A small masked image model, trained from scratch.
Training: adamw at rate 0.0014, 13800 steps, batches of 64.
Rows from block 2 of the encoder, named by matrix and row number. Rows with one number belong to one attention dimension. Each number is 128 + 32 x the weight over its row's rms, rounded and kept within 0 to 255. All counts start at 0. After the name is the row's rms in percent of the matrix's.
# v: attention query, key and value (stacked) (encoder.blocks.2.attn.qkv.weight, 576x192, the v third), inputs 0-191
# proj: attention output (encoder.blocks.2.attn.proj.weight, 192x192, transposed), outputs 0-191
v.146 122 [103 140 131 114 128  99 134 111 145 161 118 107 121 154  96 141 127 136 110 192 152 129 108  87 148 121  79 143 143 141 176 100 173 173 166 137  82 154  78 160 143 117 139 135 128 136 115 145 123 148 136 120 155 160  75  60 165 113 100  89 104 181  88 109 111 129  87 183  96 118 122 161  76  80 113 128 175 115 101 107 159 126 131 132 129 133 113 128 121 122 194 141 108 113  99  80 146 105 181 187 118 168 227 139  97 152 137 184 157 149 159 140 135 123 145 144 162 104 173 121 103 228 117 107 174 113 102 125 115 108 119 119 171 163 128 153 146  63 138  97 145 120 103 235  69  91 112 181  61 153 120 102 123 163 136 104 145 122 179  78 154  81 163 120 140 129 105 199 112 144 115 134 155 149 193 138 164 114 118 156 132 133 138 117 138 117 174  86 124 199  99  78]
v.147 096 [193 106 122 107 129  86 136 138 124 127  87 153 130  86 152 104 123 191  86 138 105 143 155 173 100 137  90 112 124 104 141  89 121 171 140 149  73 157 146 148 166 156 153  94 164 166  73 108 189 201 150 144 117  96 102  79 153 181 115 143  67 143 131  99 104 157 152 113 109 149 110 122 143 143 128 135 109 166 171 148 104 161 128  89 116 142  81 103 127  79 145 120 125 140 141 140 104  82 158 112  77 124 137  83 102 123 128 187 140  81 171 129  90 119  82  94 136 107 151 154 163 202 157 124 114 165 158 115 118 163 166 166 147 120 134 110  97 133 148  57 142 163 125 227 145 146 113 145 126 110 160 165 136 143  75 132 100 173 142 115 158 144 133 161 144 147 154 126 146  75  78  98 182 135 160 160 175 114 134 137 171  72 112  86  98  76 169  57 129 229 123 145]
v.148 101 [128  84 115 135 114 110 149 129 119 113 131 151 134  84 161  91 158 149 116  64 124 138 155 162 106 147 168 144 138 135  71 139 101  87  89  97 115 116 147  71 123 121  95 118 182 126 146 104 129 125 109 115 123  82 153 198  91 150 146 142 108 101 181 137 155 121 138  27 184 128 137 113 155 170 140 100  80 139 156 182 111 167 129  97 143 122 149 125 102 136  56  96 172 128 131 165  85  92  88  65 144  88  45 134  92 111 101 102 122 106  98 122 130 166 123 109  80 152  89 139 147  80 153 125  47 116 167 128 156 150 121 158 112 134 121 106 110 195 108 169 115 168 188  76 208 158 106  77 205  86 125 140 154  92 143 137 146 115  76 175 127 186 128 143 115 117 154  81 152 107 149  88 102 116 107 132 110 179 132 118 136 137 116 114 144  87  84 127  93  95 172 170]
v.149 096 [157 130 160 168 125 128 151 153 123  97 114 177 104  91 130  37 114 176 122  93  97 154 105 152 143 151 145 117 116 103  77 118 122  94  81  70 115 108 169  91 123 181  89 148 150 115 125  99 143 117  96 112 106  86 150 165 106 151 148 125 114 100 234 112 147 121 167  84 196 163 127 121 153 184 131 106 120 181 187 182  81 148 124 129 138 137 137 152 119 110  92  81 140 152 144 172  68  96  99 101 124 106  82 137  70 127 112  93 112  89 103  97 110 148 117  81  53 167 118 166 133 100 177 114  92 137 162 123 135 166 114 149 166 111 108 112 101 188 119 136 161 174 178 104 183 140  84  83 183 123 114 162 121 105 102 168 151 116 101 183 143 181 109 177 150 129 156 119 179 108 129  98 119 143 114 156 119 172 110 118 161 127 141 114 109  58 124 164  94 129 175 172]
v.150 110 [123  99 134 154 147 155 127 151 119 108 133 122 117 133 162 110 128  96 141  54 117 104 142 167 117 111 183 131 116 128  87 148  86  80  98 101 172 111 172 118 113 122 105 146 157  99 152 107 114  82 120 129 129 134 179 211 100 130 147 151 158  94 156 149 149  96 125  32 180 153 147 118 174 168 150 102  77 145 123 138  93 136 135  89 127 108 151 126 145 133  67 112 153 143 139 153 110 151  71  98 133 101  77 112 170 128 120  67 108 128  90 107 132 148 147  95 113 157  91 119 133  48 150 141  66 119 181 138 131 131 118 129 127  81 137 104 135 196  95 137 143 128 167  13 156 128 122  75 194 111 102 131 123  95 146 130 110 120  79 173 107 169  92 125 128 137 120  62 163 149 147 119  89 106  50 122  80 151 138  89 129 117 146 150 136 127  76 200 131  49 167 149]
v.151 104 [ 79 122 132 161 129 175 148 137 139  81 157 115 101 153 135 128 159  98 141  74 131 139  97 133 129 114 189 128  98 143  91 157 130  69 104 120 201  77 134 125  88 114 113 164 130 102 163 119 103  65 127 110 103 118 167 200 116 108 160 122 167  92 153 136 165  92 117  72 144 118 139 139 179 168 118 133 104 102 121 100 132 102 134 107 148 118 170 145 113 148  66 113 143 124 140 158 127 187  94  89 141  88  81 153 158 102 100  65 106 148  79  98 145 152 138 140  91 133 100 136 118  22 148 118  86 112 117 148 142 124 117 105 124  97 133  80 151 166  98 190 124 102 143  10 128 126 139  97 163 150  98 121 154 144 160 134 136 103  71 167 108 129 113 132 125 136 111 116 157 162 200 157  86 101  73 130  89 175 132 112 108 149 158 151 158 155  86 194 131  27 135 121]
v.152 096 [123 116  53  92 118 100 167  65 133 169 146  67 138 190 132 153 114 115 196 120  96 184 120  96 181 100 133 143 168 147 110 150 128 106 149 136 198 126 131 143  46 131 158  41 158 136 138 118 147 168 121 122  92  97 119  89 111 121 145 103 131 130 117 134 179 157 100 162  89  38  99  52  97 102  78 157 146  83 147 109 178  97 100 210  94 129 177 161 143 156 149 134 131 146  99 165 113 165 107  94 122  95 101 141 133  81 115  81 142 150  77 120 128 101 142 142 104 113 124 109 133 118  99 118 101 110  94 135 149 117 118 154  73 150 142 122 106 140 119 184 123 147 125 101 199 161 198 159 131 149 166 115 148 136  98 180 123  93 120 124 163 148 121 119 143 131 134 168 124 117 143 144 139  75  92 110  52 126 163 167 119 160 153  69 174 130 118 141 175  94 114 121]
v.153 083 [119 121  47  90 104 103 170  94 104 159 103  79 163 158 160 121 119 113 151 137  77 177 102  97 162  99 117 145 143 132 103 125 111 110 125 151 185 124 150 138  67 116 197  59 167 152 115 111 183 192  92 143 129  74 103  93 135 105 159 122 109 142 146  97 188 162 136 160 142  52 103  73 103 153 117 130 160  95 126 125 145 115  88 216  74 156 177 185 143 130 118  98 123 136 115 165 126 118 110  80 147  76 129 143 146  80 146 109 133 129  55 130 135  64 147 108 108 108 121 140 157  85 169 125 105 103 121 142 174 113 110 176 100 125 130 141 133 122 156 174 132 159 177  64 200 183 199 136 131 136 147 122 171 110 112 179 154 105 115 116 174 138 133 133 117 111 133 132 163  98 143  83 115  93  97 111  81 133 140 150 122 157 134  76 188 114 105 114 152 104 158 164]
proj.146 117 [197 128  72 119  76  77 137 135 131 171 165 140 128  95 122 161 130  86 169 138 146 143 210 160 116 173 114 184  43 103 119 133 125  67 127 126 121 168 171 162 143  83 112 129 127 160 141  94 198 156 122 138 149  84  97 141 107 114  80  71  76 139  72 149 126 164 182 166  75 108 123  69 129 117 165 121 129  89 124  98 169 191 149 175 164 153 103 133 162  99 150 109  98 114  98 147 189 143 163 115 103 147 147 125  68  63  51 139 147 133 150  88 202 113 119 147 106 114 117  88 140  96 137  98 127 113 157 122 162  74 137 148 169 125 146  92  89 109  93 100 131 153 112 135 147  98 167 136  95 118  91 145 203 117 111 167 124 115 157 109 139 130 128 109  97 141 138 190 171  85 103  67 116 127 117 128 107 160 116 129 122 130  94 100 156 116 134 124 128 157 125 185]
proj.147 101 [ 91 148 158 117 140 110 116 136  74 141 167 106 113 134 127 123 122 149  89 109  87 144 105 141 134  50 132  73 111 131 103 132 164 195 131  76 131 110 135 107 136 171 194 209  69 128 102  78 122 137 101 134 153  85  96 115 207 129 127 172 135 148 183 135 137 143 157 151 124  62 154 133 120 103 113 120 136 147 162  96 103  96 107 132  90 173 147 117  79 197 151  82 124 154 110 121 122 143 106  92 110 122 162  92 159 203 168 156 165  79 136 107 103 131 136 154 125 116  70 139 215 123 100 220 112 162 126 167 132 176 155 136 134 156 121 130 105 103 169 116 168 137 133 150 138 179 102 145 106  79 106 143 144  95 109 152 126 122 122 136  94  99 102 102 107 149  99 131 212  77  84 213 141 123 103 152  81 120 161  91 188 144 117 118 100 111 150  88 139 147 140 101]
proj.148 103 [ 62 128 193 142 162 196 124 134  90  90  61 142 107 121 130 103 131 153  74 155  74 140  61 140 136  97 136  98 194 138 157 146 124 218 146 104 143 105  92 140  98 174 148 164 129  95 109 128  59 133 123 129 101 172 114 116 179 130 153 159 205 116 179 125 139 119 121 134 167 159 144 191 106 154 101 111 149 170 145 143  83  75 104  73 107  95 156 136  93 154  97 116 139 116 148  91  99 122 105 155 121 139 103 123 217 161 236 107 121  89 102 147  66 149 136  93 159 111  95 160 159 158 110 122 120 116  68 162  82 155 138 106  84 107 152 175 123 124 128 123 153 105 183 157 131 160  84 154 139 127 136 141  89 124 148 106 152 136 138 149 150 134 121 115 187 107 113  51 116 159 134 192 134 154 128 132 130 105 129 132 111 145 152 148 118 159 153 148 115 108 116  81]
proj.149 095 [ 90 128 204 136 170 163 123 148  99 110 121 146 118 153 126 140 110 162  90 150 108 120  55 104 108  29 136  49 166 123 116 127 163 221 148 107 133  81  76 109 113 216 200 179  86 111 125 121  60 135 110 113 145 166 104 107 182 121 103 168 173 105 183 104 133 110 151 129 124  99 134 165 153 123  99 117 146 168 157 129 127  91 126 128 103 124 158 138  75 179 107 107 154 102 144  95 110 118 116 125 119 134 120 119 221 199 206 144 136  89 104 141  58 107 134 130 163 132  78 147 206 125 133 140 135 109 139 150 117 210 113 111 117 158 125 146 128 133 148 136 174 109 179 146 120 175 100 116 148  86 128 147 114  93 123 124 115 143 137 130 135 114 150 109 137 108  85  74 154 143 108 201 128 110 137 161 112  95 138 135 116 122 101 119 110 130 129  99 135 109 130  79]
proj.150 109 [ 76 129 145 114 151 196 145  85 128 108  58 128 107 124  88  91 108 155 108 143  93 109  49 130 153 142 158 112 223 144 132 157 129 142 145 124 121  91  91 124  89 146 147  93 156  88 140 206  71 121 160 122 105 167 136 146  89 137 141 181 187 134 122 144 124  74  79 114 194 167 143 172 111 169 111 123 122 166 152 143  95  80 112  67 128 107 130 133  92 131 103 160 153 129 153  78  81 125  95 168 142 129  82 134 165 149 207 108 134 155 117 161  80 149 125 134 157 169 164 153  79 160 123 125 139 139  63 134 104 107  86 105  95 101 122 183 147 140 154 143  88 109 128 110  92 121 118 118 168 146 142 106  52 148 124  86 134 137  82 153 140 117 121 148 167  95 112  59  59 181 157 167 114 157 130 112 154  92 120 114 109 144 211 172 124 133 151 138 105 110 145 115]
proj.151 095 [111 133 112  94 117 169 136 103 147 114  76 138 152 135  90 116 114 103 164 138 127 144 134 152 154 164 165 132 169 124 146 145 111 107 147 140 121 116  95 115 117 107  81  89 197  61 137 214 111 133 168 151  99 204 143 148  70 125 164 137 125 109  90 115 112  78  58  91 156 197 100 177 130 141 135 137 110 108 140 162 139 101 110 103 142 102 163 115 124  98 116 200 160 121 170 134 120 122 120 149 140 115 106 161 120 147 135 117  92 171 107 179 115 144 151  96 147 181 158 123  44 154 137  58 116 106  93  72 129  94  87 120 138  89 156 156 142 151 113 116  52 144 115  99 102 116 144 119 181 183 143  93  82 155 130 112 144 154  86 152 116 151 116 118 196  61 144  96  63 215 147 143 136 134 111  83 163 111  89 156  59 128 170 152 147 158  89 150  85 131 136 149]
proj.152 095 [ 87 107 125  89 135 125 115 114 158 114  98 115 168 136 132 144 176  70 115 127 146 140 218  99 160 127 148  87 149  94 102 140  82 134  97  79 154  98 125 137 100 136 159 171 160 132 138 113  73 154 126 117 149  84 137 166 222 100 168  85 133 136  94 101 165 133  78 142 139 134 161 124 133 118 150 192  99  68  78 165 156 142 135 179 147  52 139  80 153 195 120  90 106 150 111 120  92 144 129  99 163 107 108 121 148  89 124 126  77 133 113 152  99  97 151 124 182  88  96 138 162 153  57  74 141 107  95 179 114 136  83 128 144  95 127 125 188 154 124 106 169 138 161 114 164 118 108 160 125 145 133 102 148  88 155  68 135 115 101 130 117 131 155 104 131 101 135 170 103 135 135 162 119 152 166 154 107 153  64 149  87  88  23 116 142 189  58 128 140 138 124  83]
proj.153 095 [ 74 151 153 132 141 138  99 154  99  98  81  93 159 156 153 143 158 114 111 126 123 160 116  93 156  60 130  61 168 140 101 138 121 212 116 113 175  86  90 132 110 172 162 199 154 142 113 127  46 143 106 115 142  85 147 113 243 114 164 117 178 131 162 126 157 111 140 117 159 143 172 183  99 127 145 140 112 128 133 154  99  95 110 139 149  97 124 146  97 205 129 105 108 129 120 106  61 148 131 122 130 115  78 120 201 132 165 105  83  84  95 143  70  99 159 137 165 104  68 171 192 141 105 119 121 130 131 152  95 174 106 124  98 129 103 131 187 125 154 126 177 127 196 154 121 151 111 141 119 146 109 134 115  60 138 114 160 113 130 125 106 146 145  85 117 134 122 121 109 131 126 219 105 130 154 145 109 110  77 144  80 104  85  87 124 149  87 109 156 155 117  81]